Weights of a small contrastive audio-text model.
Model: 7.14M parameters, encoder norm batchnorm, encoder activation relu6, text encoder layers 6.
Data: trained on short pieces for a synthesised band: melody, chords, bass and drums, 26041 training examples, 60.5 epochs.
Rows from block 4 of the audio encoder of a small contrastive audio-text model, named by matrix and row number. Rows with one number belong to one channel. Each number is 128 + 24 x the weight over its row's rms, rounded and kept within 0 to 255. All counts start at 0. Numbers have three digits each. After the name is the row's rms in percent of the matrix's.
After each channel's rows are labels from the 100 clips, of 14976, where the channel reaches its highest value: "responds to" is what is common among them. Only what is clearly more common there than usual is listed. The data: short pieces for a synthesised band: melody, chords, bass and drums. In brackets: how many of the 100.
# convs0: first 3x3 conv (encoder.blocks.4.convs.0.weight, 128x128x3x3, each kernel summed), inputs 0-127
# convs1: second 3x3 conv (encoder.blocks.4.convs.1.weight, 128x128x3x3, transposed, each kernel summed), outputs 0-127

convs0.63 110:122120126101117091103144145135122150089137137101144135151119127125150114135136098095168118129132133092136141122128142123119113119099101097113118129145131082119117123104111139189170141101103130152175155144183105155172110098120152164128131105142143141122121129139134144175142129143179071190145119104106147117152122084165155128106120143131113151169125131125116112183068115141135116111089
convs1.63 112:143114115105141109109113127117096132109078125143107120136121125095119117101107155158131090118094113081155142148116122098120138108117123153112119048124127090148098099176107119107097106095089091102106136095064155119142092102116106119133138094106123121133093139102149135103120114126122147108106128128107131149104114125134110134104072112118118102060154086112113094147084121129130131127141
responds to: organ-like (39); melody instrument: organ-like (26)

convs0.73 086:137107119144057153122131138136104159100139113095116103113160127109095113176098165135115131104107163102135079119145128168140104097130110152113085114132182145110112125086128178118113109147163120128137141133117093151124131134076112144102145153143141113121188133143127140146093140121138126153128184114090103118155142096112132095083143123128153098138099133146155125100110120110135149141097
convs1.73 081:079135177150139113121111120155125132136154137124156170121109092134147130096116114131125119187103134139116094098144157118173167119094177102113130164140120117107123121173132145111127122123136129102106131132124138112085130160136116111148130140139149106067165106147142092078140119129080132069122147086130128171116118139121140068117140135117146107146099123074157158114118125142147102127139
responds to: key: C minor (28); key: C major (27)

convs0.112 091:093116112152105134081091156132082108128124091098154098086151077123104135150119129137154108087118124098087153132109090163118105107163103114117091117101166118098123129126140149133119111159167134103145102115119125146149113133152129125132083122146149123089095131132123123086109147128121147116113142128110105139149140182067131094140126132157134129148092140151178131109138189145122135149152
convs1.112 080:140145135126091113159113106079124132150137132148124104128126121164132161144137157153160153094127185111149144154146110108126119115124093145126151140099109103111120113097143120164160115119174071157169132151156129145107110157160099097131152129145123120074100109145122094157105133175100148128097145126155098095107132107095120090158156133149130136135146144104084140132140172138150177097130
responds to: key: C minor (33); key: C major (30)

convs0.39 125:143122124120111105161112151107163093093173096138123165074156084146105111091105131143147152099162112100116114135151139129123145066128145154103076097153137162117084127140168131164145116131099150144136122151119117125165135130109111143131137151132128106120110087105091152117155142079142111183142166111126134133145101097117106102164095101113125122144138118129109118157109121135141104153084
convs1.39 112:135141121119116168123118128158142160069136140152081109133083105137175103126114089082124134146160089070130099117142150132164102093127114143145109072094122152149096115124127126113146102104117115119106102122073121121102095145139107129084112108148144107162103108113132139121136085145112122114113125155121099181119135119119127108085110121126139131083123078125088138113143106129099144106118
responds to: tempo: 150 to 160 bpm (26)

convs0.105 093:136116080120081141093111165112128139103146105118075083112142111126088124127141132113098103174115114134151092126132120127113049087108164131098082150094150121116111124130099107127114109172153147100112136117166112116101129100140109131097081126146111147114153115118142154085103145108142123100107113101129076099117114130081132125114128120137102133168153110111124137148119094135089131121126
convs1.105 104:123108110097150153139123132173188143127106122144087152113126118134080131137130132117144117133105111146095112122077131122119085166116138105142119091094113158119091137097114114134125138142146111173080163127156123122122144128114146164121118130121161170134097147087141162115133135142117112129147110091154124105121138199164120133097154144150147113164103166101112091141143119157134142090186
responds to: kick (100); drums (100)

convs0.87 091:103145083126154079159120149132145120116093117139179112124118089109174160085124122141120143092093102129113094140104122128153174116147099116152155111145141117130141136105097139147120126123173153082122147133148121112091126098101094188104107137142122133123148129119085123129147122125148076089142119118106109130116102081147141099153138127091149125118089113089099132135152166089125110158114
convs1.87 091:148185138096104135100109181140116115108171146144140130137086130139134093134129121134160155153103120148105157144144184134153159123145125143162158110133129105123114119139101108079172127115112063140114097153134138080096142118162133114107141121088130121127110115139130136159140158125111090128163116169131119130118117150091121129137084090135124126153162087108101154116104173110153143171115
responds to: tempo: 120 to 130 bpm (28)

convs0.45 094:110094129100099155166119051124128146098150148143112072112135169132107186129105102096090106094120139105096212128164119131162144084129137135135118116124154157127156082099115096118102115138114124100124128105121098146096125096115128126128155088139108116128122148118089132142140109134165104113129125138145139153138113109121100115141143101164127138158116121093115141127127134089129108155143
convs1.45 092:129107140150132138096098149131135125133156141112089133175123121140159143133115086113141102137123111098117108139104105121107133117140128069089154130128144121099081142114125080128113123129131174129162068136115119128129139164111091122140106112112136132105108112135105170118122139073139108133138176117138095112108103134110140136178095123139152095076145092125111124157108046134130116080129
responds to: marimba-like (27)

convs0.54 092:140102171124136126094156159145122135087117104152127105066152116117097159092131094140151172145131127147074122121116123125151126078085112086126125117121142157129092080091124128135139143148160162148143126120080060151110133120114110116105140160144138137104108133072152160124117146106155092157125132108151143099134134119094124125147126130150136116102127098111132125116109069099137129132110
convs1.54 102:122128120138148125120085124135187116121130099117134108145113111139121069116123146122115141156158127160136109139150115131117146100096115140096231107102077115120084134139134108113139125126109160100151166110157137108147112122135111111135104137107128142117131147143128129111094130116167108103082124086173126113137103110168093131150103153103156141130122095101120135176181117148141149151153
responds to: sine tone (25); key: C minor (25)

convs0.36 086:158121066152142142156113069162138149150146126152171144094152147147150141130127102131133117132079124179114142118126136104115122119142137142134146117094115130136142124155088120152088135076126141118119081107109122131117132139127123145112138083123143152145139142112129111156157092123131095075136088167116127143133147153141159108100125127136098134133125146136128150080087210088135100109158
convs1.36 085:109118125126125119101128105123110129134177148142108107109161148134166119100128103122125139107126136121096110130105157069103141164172151165112131138116148168098134129077137137113146114135121112120128159131169109078099106191129107109123093160096109107161143160130134109174121124100109134152185134128101149108158114132119156142149134059135099144122091125093119139092135163129163137127123
responds to: kick (98); drums (98); text has "four" (29)